{"arch": "unet", "model": "model that predicts nearness at each pixel", "dataset": "rendered rooms with furniture", "train_examples": 72500, "image_size": 48, "crop_scale_min": 1, "horizontal_flip": false, "translate": 0.06, "color_jitter": 0.2, "cutout": 0.25, "norm": "groupnorm", "hidden_act": "silu", "weight_standardization": false, "pixel_unshuffle": 2, "widths": [96, 192, 288], "blocks_per_level": 3, "block": "bottleneck", "attention": true, "upsampling": "pixel_shuffle", "loss": "mse", "targets": "nearness", "init": "kaiming_normal", "residual_init": "none", "optimizer": "adamw", "learning_rate": 0.002, "beta1": 0.9, "beta2": 0.99, "eps": 1e-06, "l1_shrink": 0.01, "max_steps": 7600, "batch_size": 192, "epochs": 20.1, "lr_schedule": "wsd", "decay_fraction": 0.2, "final_lr_fraction": 0.05, "warmup_steps": 380, "weight_decay": 0.2}
Rows from block 12 of a small model that predicts nearness at each pixel, named by matrix and row number. Rows with one number belong to one channel. Each number is 128 + 32 x the weight over its row's rms, rounded and kept within 0 to 255. All counts start at 0. Numbers have three digits each.
Before each channel's rows are labels from the 100 images, of 14976, where the channel reaches its highest value: "peak at" is the part of the image that holds the peak. Only what is clearly more common there than usual is listed. The data: rendered rooms with furniture. In brackets: how many of the 100.
# convs1: 3x3 conv (model.decb.0.2.convs.1.weight, 96x96x3x3, each kernel summed), inputs 0-47
# convs2: expand pointwise conv (model.decb.0.2.convs.2.weight, 192x96x1x1, transposed), outputs 0-47

peak at: middle right (50); middle left (44)
convs1.9:101112150116157112140097127130107141161131108045138000145092112140114103126125129128128122140122162132225186120127118118100156125158153086137137
convs2.9:127137054070128139126090184137039156107127165136061128123134124136127088100097183173088157121128126124130129130127088127123121166151065127128126

peak at: middle left (58); middle right (30)
convs1.13:104106172113123083180116083135142093085124142137129091115094093177090151151168125112112117147132119124112025129141096130140095113061166077091118
convs2.13:129109128127129109164128126126176128140073126119144125175127118142143129135099159000105161127127128134127128127078161116139128122229198123181136

peak at: middle left (53); middle right (32)
convs1.6:086077146086034083166066101109156092150094116127073051117081092103083103062098118116127094136128065110147105122125108112106136121166160109170108
convs2.6:146131139129133144132136137129191071124128129128128138129129121140000166155131113194000128128129128134128129129121183130149132128129131141127125

peak at: centre (97)
convs1.10:103123101125122140124128030092118153146113159092084091107118121117100129069138120124142020113129093149135104122117100149129138121121154027142126
convs2.10:128128128128095128128076115182128021126128129128119130128128129127128129141180135128127026100128131133130046085123128184084159126165128103053058

peak at: middle right (51); middle left (41)
convs1.62:117116116114087106139098060112148116128152143134063036132126115184109117187102130148135080114128147139197130122124128124118112129114128107059159
convs2.62:098133139026215196162142122140140184170200168196131125148147145172143129007037228108135125125129176163138159164135171128117129132053083115106128

peak at: centre (46); middle right (36)
convs1.72:159152116166158149074163131130163132146088170100137155092156153079155147116156129130138189125132100134070110131128137131133143130104128111177109
convs2.72:135139106070114132127101012114143128127123104132082135144090128135129090162075132118007208128123134144139128128114101135148124126117108116183133

peak at: bottom right (86)
convs1.26:152170139155118136135162076145156134154126147077120079176169148146181163124145133095095127141139121138151126128139128121121104131165146090141126
convs2.26:128129018128128129165120223128030118000129136050122128079128143165127126117130156129126111129127124156128135136158118126067127079189130137152105

peak at: centre (56)
convs1.34:125137117129073128098114073087128172102117079114102085121145108089112108083116119125135016108116052105161105110119135116124145124140129052121115
convs2.34:116135128128074142129084128128127035120128128129120129126128128101128157163131128077127032129128129128130065129124127185111128126127129001119129

peak at: middle left (83)
convs1.0:124076133109112093151103104180098139127114127164134143111086084105093140132145121108131057140134000126137102125115146128131109129138130100129184
convs2.0:133127129125127111209090123137163103029059127128150208142133127143201127129150152127141120108150147129130131139128126083107128124078137148255118

peak at: middle left (42); middle right (35)
convs1.80:112097144096105090168098077078141114117127156126116055091088097156103116107143132125220099126131058123208137129124098138136141126074142110105122
convs2.80:122124128073150129132087125191172099135110134129202128141128128129123172124124129000075145072127159122118124141240061139106130189098132138164124

peak at: middle left (64); middle right (32)
convs1.79:105064135134110110127121083139122100144133149151126102155095081186099136116141114172060104132135062126129166118121132104107069120152141086165143
convs2.79:124132129000129161129134081085206068128148129123140106131128134156128128128134129128127035109129190113129128066113152128128120124128127145133128

peak at: middle right (70); middle left (30)
convs1.46:130105128119125144121107121085099166058143156141135178130109090181122123182143109136115074109121115130098180112116112097098134123188078114095127
convs2.46:128136098128066128100131132172125110123116121134123122125122255113126058128134125117155035134128130127128128138096104128145101128125168088052129

peak at: middle left (64); centre (27)
convs1.50:130080098123105124147122082102122146198158133083113056108094095182105109101163106157154093138124076133099125121115130150114152124091214099200170
convs2.50:096128126079128131128071131152127100066145177127210121170126111172136130128158146128130130098146147125133128125142119128126098089149135136193122

peak at: middle left (45); middle right (40)
convs1.95:121084087099126106125076089134134128114158198127041096075056126167077133109146119089153109084120118112108109115124121128095119116100095092130143
convs2.95:128129128127135076139119072121127113127128128118154149120165077125129125128141132168029109130138134137022128137125163131137152132129128126139133

peak at: middle right (52); middle left (40)
convs1.70:131150111155168192136138105055097079151149157141136140067128154216143156182154137153177133139157138114090096139130148175140137134105246070176102
convs2.70:105129132144125130126107178128157127137117113120123144052114072118128160133207110154126169124124139120163129113138135144108126120255028072073122

peak at: bottom right (39)
convs1.37:113118127136107139168094255112102199121100079149108104108129125140107101124169119093076047097122191173210116124103146141132147127112128086124112
convs2.37:143173015131159000104129098228093142137129144127162128126137133146130125081127118099136117131097127101113128134163127154130095155123127131135095

peak at: middle right (56); middle left (37)
convs1.11:113110167120114159133141142024133078201100149127061126120128137232128137144162137128096096144138138108121097124119142141142168128094156113143093
convs2.11:108118125132135132133162199140194130128202150126118127128073078131139136123243134164126154116123127128176129117126173198125144081168130138112127

peak at: middle right (54); middle left (39)
convs1.31:118179063152153156161149139081076189104187097102154137174148101168152151108124122126102146139136155100134160122127130125111090129200137121122130
convs2.31:124105130187128138091079223229131129131108128153144152123128149023128130106137122175128139129144155115133133144119138127125139126165156072104141

peak at: top left (30); top centre (28)
convs1.35:095137100107095167159107103051123146114136110117132144126112109180151142145096135074076106124118093071153168122125123124123121129139133115160096
convs2.35:123214090228080113000135136130126089128145133188132181134091140069164131132154141160132138103128145096216112131080128187128128121144135134195115

peak at: middle right (50); middle left (38)
convs1.24:156141118150156135126133149150076138077130118179154147133156090148110122102115147147077115071126130148103137124140107098127180126152090119089113
convs2.24:193127078136127102084168125134107114126129144135116118128113176113133124128144128000123000134128115118128127121139133085215102124132144129120135

peak at: centre (47); top centre (31)
convs1.30:132198111131140122116134128118046151154114137119131132148192131107131126074129128198064160135129134148082082131136124118141154138129123116062109
convs2.30:136131093144098128096131144127158128119151139146000123119127127132136129127141131079123063130125128126247128127111125126142003118128114131126132

peak at: middle left (44); middle right (35)
convs1.81:138087191098085078123144159125105117105152121139116093149114095132104132173122124137098029145135151156183111136126108120118070126197103121115098
convs2.81:194128125129044112115130125127126128189128147133126127124126125127057138103128128128128143138127127108132147227130128139128107255076114130158144

peak at: middle left (46)
convs1.51:123122121124151139110144086137096091107118172068150151108134143099121138147173127173136141128127130132066104126123136117135103129088096065164052
convs2.51:131130125111129132115093138127131127127094098123170125140087121162119141135116129108139140128119076029130130128224044130122139181122135116224157

peak at: middle left (35)
convs1.87:119106070132132137127107137129118103105161184131082163117109127178081130124123124096170045125128141130130123115106129122106130120093124151116093
convs2.87:128128091173128106126133019142229122215213149075139133139117133123130186127149132126128144005118117123121128127104141162144127126126130135024111

peak at: middle right (49); middle left (43)
convs1.86:135102123124119087184128112094183093147133161164085165094130127196116127152125146096086103097130068130132045129120135123109127128140151116181081
convs2.86:104118116128088108095158136084110119178147138070147053144085009136131127128142135127125133130128177198126128128136130151116126118143135097134130

peak at: middle left (50); centre (28)
convs1.15:134151219122134168128156125113147144190083128065097107146202148079137130108129130173116185124128118117126104127128129128131150128147118114133116
convs2.15:134130112130123131144136169126105136132195128124048199134117135145090085118129143131115181138127129255155132183116129130129128120129102160140125

peak at: middle right (43); middle left (34)
convs1.90:143141130164158163071154144139164126125043158113160144065159152054144149144146142121155179130135112121074162132135141143135157134134150131175111
convs2.90:132120114058103128126141139102124129128128113137096187128036141145129108192066158121059206127120127129140127203156031122123123140068110129147124

peak at: middle right (50); middle left (37)
convs1.71:134132072153188158103135116104111076154119177078153206104138173091139132135168126187134159110128158135033077128128138126111134128115134131140086
convs2.71:131132122128130130123077141056135126129087091133124127134073082141129146160125142093129220121116124089223128132136144126127121118172108118177155

peak at: middle left (45); middle right (33)
convs1.77:126119123125104082090106107096139088097103195149085133113138101166090095171133118126150080133117068151149000118116094105114135122140111084122111
convs2.77:128114127125131109120255133128100104130137164128132037131087126134129130126125135000108103126101053215120128096148128129127053128128217123144125

peak at: middle left (30)
convs1.92:161150097170157146110181125113135127140111166113137170108160159102146146112163128140128211132131106133079103128128138128129146134123132098175108
convs2.92:128132117127090130128095142125130123128126114128109131148097119155129051150124133113087182124127145207143127125119140140147122125131070097157127

peak at: middle right (34); centre (29)
convs1.48:116125181106096109151127105080139088200103095073121023107129117107121123093095125162120115133122117097133087120129119127148099123105164023188083
convs2.48:128119144117130162126126134186126107128127103157112130131116118129057132127109009126132189126128127130155124125127165132120123129130147125122130

peak at: top centre (73)
convs1.38:130187118129143122110131127123047159143111134116121133160167130110129127079128131199078162143132138148090076129134123115140161137126119119049097
convs2.38:142128101158125129068132147127165127122163142135000116090127131140135131128146130079119080128122126134238128128109125128133048118126102129114134

peak at: middle right (56); middle left (40)
convs1.32:124163057131170154088132133059099175171173152144118130136133136249139122077146132121098070166119151097088167124120122129131161122129160041113186
convs2.32:173123131128178113133135129235201129129125165131134124113186126129158120127189129141118109135144107127128117000082128111181097128174121065118137

peak at: middle right (59)
convs1.16:098085155078124091156108145109114101128115125137106102103074073130089131176123111143074126142119090097162134117120103103093077108026185135100141
convs2.16:127132248138128128137122129134156129147172120125131203186122127130113129136130148117140129122088113133120124164176184129131147124092137177050072

peak at: bottom right (45); bottom left (37)
convs1.1:123144195129127140152135146142129144161111110052089000158136141134140127161126127126161140135124140142230135124132124141137096127083156104089117
convs2.1:079125129075161200190119178139052193127128127121137124129130094172103126057091150141055145096156126148080187197182134122111135123140130129161125

peak at: bottom right (47)
convs1.67:139149079158210169099133103113110082132116201085124195125155183100147132131151127157116161126128167119039089129128147122123129128110138126136107
convs2.67:126165119129119138125073090147141128150053086128112131143094081135123136132070134107000194119118148089158136140127133126128115126119133124177129

peak at: middle left (54); middle right (36)
convs1.17:107076121099064124216155056193134107128110140108108109129084153137109147131136131037123142101145089136086125141125125184143173121134086122117099
convs2.17:122139127131124132128116205129093105077127128135127139134127131126121118133157123126130130127131152175122127172137128164099131132091136138221124

peak at: bottom centre (70)
convs1.63:138140103122177115119146115166109063124136174088161134088130180122143145105140138138194152140143073088126098152140104178141178139086128129142105
convs2.63:129127127110121127061155131089112099128086114074108131116079111115128101197153128120144141129126126127129128119129134129159113127142079116116128

peak at: top left (37); top centre (27)
convs1.41:110137092139140159073103063043125168178143172137136103129111126202124126119147127062117085137117140082102175115121121112114138115134121047132170
convs2.41:128126129128141035127127130199129084125127129150122134121137127117163125130177129130126100131129129128200062107083125113136122075152115109115135

peak at: middle left (52)
convs1.43:137154128117134179179174107112144097099139129147066137091126123142165177068130161127070143124153121123098085139128132169161132133099179099182082
convs2.43:130130070170051156107090130128127132140125098097164145121087118118122152126132121144130141081127139119114134132132141255138175114131116118104076

peak at: bottom right (61)
convs1.39:134178114134117102101140145132057192132085147088126138168200143092135128038142140171081154123131152140065118136134122113146183136126078139075088
convs2.39:146152043126131106111146128142120128085142143130107119130140131133131131126136131121110051140149121130145129134120127117191082125127143134126131

peak at: middle right (46); middle left (35)
convs1.33:146159135144083129164165124100115140183135135089162115114142145119167143168104148069184140152133137021146164141140120157161117144100194096162103
convs2.33:127225132197131191097127220123034097132127063125074162106128166077082119155128014129126130230110096100137128141162149094125124130127127146132130

peak at: middle right (70); middle left (30)
convs1.73:134069131123109123148128116067135110120051040208111087084112103140087123152148117146118118110129118068093126123121125139115092120145164072175181
convs2.73:136132153086151128129218128109141128129162126131092100106129108183129124128111127130128230141129092096104128128131114079250128125150119157140074

peak at: middle left (40); centre (37)
convs1.4:133153213121132171129153125109148139199081126068093110145201147077135131104127130174117186120128120117125104127127130128131152128145121115135120
convs2.4:129133106129130132146139173127115136137196127124060184149112131155105093116129140129117183136127127255156133163114128132133122113129096146141125

peak at: centre (49); top centre (30)
convs1.36:132188115141143121105131127114053158159112169114128132153190134099133126077123131186079150144130136148096067131133124117141172138136118120057116
convs2.36:144138080143111129121132133129143128121168144130000122110125132122138129125178144113097132127127123122255129130077130127151033118130131133127134

peak at: middle right (44); middle left (42)
convs1.3:108101142108114128056112148099168145137189138129087115093110103196111137155122125068160065127122156123135157120121115120155133118063094150083147
convs2.3:142131127062127087127109118127118131137143180125101142125127202122155128175128255077131107126100099126132135167148170120159070125119162146125187

peak at: top centre (42)
convs1.40:123101130095034124134118091088137117143156125118121129171110111135116105135132132090163069112132108099119158132141131147118171125136148116151023
convs2.40:129130099129000128127099127145128085127128127199113127130030162127126127169133130128129060129130129148135129129098125174131066128131196039086125

peak at: centre (40); middle left (28)
convs1.69:128102119121124109149143090111131031162105113132111129113108154090160183154213132144146144134149111140047112151146139166121124135104165070163142
convs2.69:117058133117132171218100190102146133136092119127143149167127115201127126119128136146183136127164149110134131128126134128088129127132116135158155

peak at: centre (56); bottom centre (44)
convs1.53:147128045154147118162150153134134115082179085102126189146148118122138128096165139158129100117130050194150117127128138122150168137097136164150112
convs2.53:139128094206090131128087109141133044128128142128129175133124182130128139208183129125178128089126130130178128066097145128124133085129143127088128

peak at: bottom centre (68)
convs1.65:122117107078132053103110110143087091111088139141129087089123119078127120066108114181106065167117068093116127119123121101084125127138099020184096
convs2.65:126129128046128152129143124051115058128127091096124112128128128137126135185130128123120068117129127161129129012079093142129113128128092105074087

peak at: middle left (50); middle right (34)
convs1.20:131113128100124131143139145101157103083230116100129137110133141175113129114129134070154052148137170125226157151148151132134084129171136130107091
convs2.20:116114018126129077106123119062119128163203175166131051199055183131139123120064152117152141124125130125130130172136126125164124127127000128138128

peak at: middle right (52); middle left (33)
convs1.55:120050125090079082141081137119089128103177131063070103086097101146095127158154139132155088105138164144016133126139122120152139137087151050139130
convs2.55:127108158132169127036128137144237127126119127090131141138128121126122112133155114118137141149138127111123128124130121111156131119156243118065111

peak at: middle left (72)
convs1.57:133129076144196170108135107120087096126105195086135233125145177085135132129168126167120148115128148134056046128128139126123129128127121138131109
convs2.57:118136127128118126053083128166138083123085112141119099131032107142128151137132134077126139112114127054194128125132135127126090121128120110130129

peak at: bottom right (50); bottom left (35)
convs1.76:104101118126114084095092139123096101070101118092123140107081062101068148143130112130192137131128115148145100105110114089099093112110058136121011
convs2.76:126126135134128126166025133091128128143068121128140181123128123127128128164127128120131132136127126132121128130198111128128130154078056122040130

peak at: middle right (44); centre (33)
convs1.23:149153137125183130142177105095188118185120154173115114090166168144163143089103139142078062133124134125164122135138128133119111125123185083114168
convs2.23:128126128112128128131140078179128129255145150000127114122129128224129128114176132129125141128116153213124135118153091128116138130113099134136078

peak at: middle left (41)
convs1.94:163154093175155155115192121117133129142113176117137172107162165099150148113158128147133215132136104135082100128128138128131155135127133092172104
convs2.94:128132122130090130126128145127079123123127119127110132136095107154124060153132130111064186126094135219144127122121157142142122126158039089149123

peak at: bottom left (60)
convs1.74:150163156134152161104138102099095134163132170093157110113144154114171156141150134147163164140139073129059072142145128143126108129124171011169058
convs2.74:115127132126131186104137171119047131139091125128128132149121106128123129118128122120105146124132134120181128047108113139109140133182118096103127

peak at: centre (38); top centre (30)
convs1.29:131182113130137119110130129129060167142111136118129134159168130097128128081128129215077150129130141154094067129130118119142164138132119114053094
convs2.29:159129082141128124112134138123157128118154148136000118111128137096136128126143129014122036129124115124206128130114125118151039121127123134126146

peak at: middle left (47); middle right (45)
convs1.45:101111127130088123138100078133140122150185139099047091148105117206111127137108119120124081137124183113233133111107123136122146123122099121096109
convs2.45:128131101128128140115142128174127150145129188176163168192112175127134134082106206047126129124124122112199128141127131168161089188116129130122148

peak at: middle left (70)
convs1.5:135165219129138177104160122146179153169075111083109109143202165078133128112138128164173167119128112116125095126126133131141172128173121123130118
convs2.5:162128094117134127126174173084097132133163134115068235126113164123119100119146134126120151128126089245156131156125146122154122125122118133130125

peak at: middle right (49); middle left (33)
convs1.91:109075118114101100122069099058116120096073026140141130085077079045077102162141128097136114127131158153104161123125105115122059127113107112142091
convs2.91:128128131112122128128112125127111131131129123192135125064074113171128130128127129186126132133129132073115135135226122140163128181119110125038152

peak at: bottom left (39)
convs1.64:114115135107122109074093140115075089131119051157115115128122054182099090140128106151128120117112194138132007104105098103105087110123136097131127
convs2.64:127135135121152129199124121128128128134128133129143125138142111126107137128149052167200116126143126117139132022131128129123137132147098130119128

peak at: bottom left (38); bottom right (28)
convs1.88:125130126117102083122108094081112093076141074116106096101117103080115120130117118116100065118123191148226099126130115114112066120093099116095067
convs2.88:056122128130134128161049104127085128229127125195127131128128106128128124123123128178127123130127181132127136170134140223128129142071058101124139

peak at: middle right (70)
convs1.68:142108076156059123152159103119103097157127138044160112138128114102155164105126119167113088110147128117112107135134140142125129130093158048184061
convs2.68:129133135137127128069122170129127117126123095139049145123125125085127125143137075114185213148126128093255126122138128126111151117172134112116130

peak at: top centre (74)
convs1.25:130165105132139120122143115114024162167124166126137137139151132109144130101126133197117149148131124146095065132145123122137141132140099121057140
convs2.25:144125113141129130123124132138175080121145132122101254065129130125129121126213126129117126122118133127218131139122137132105085127099126120116123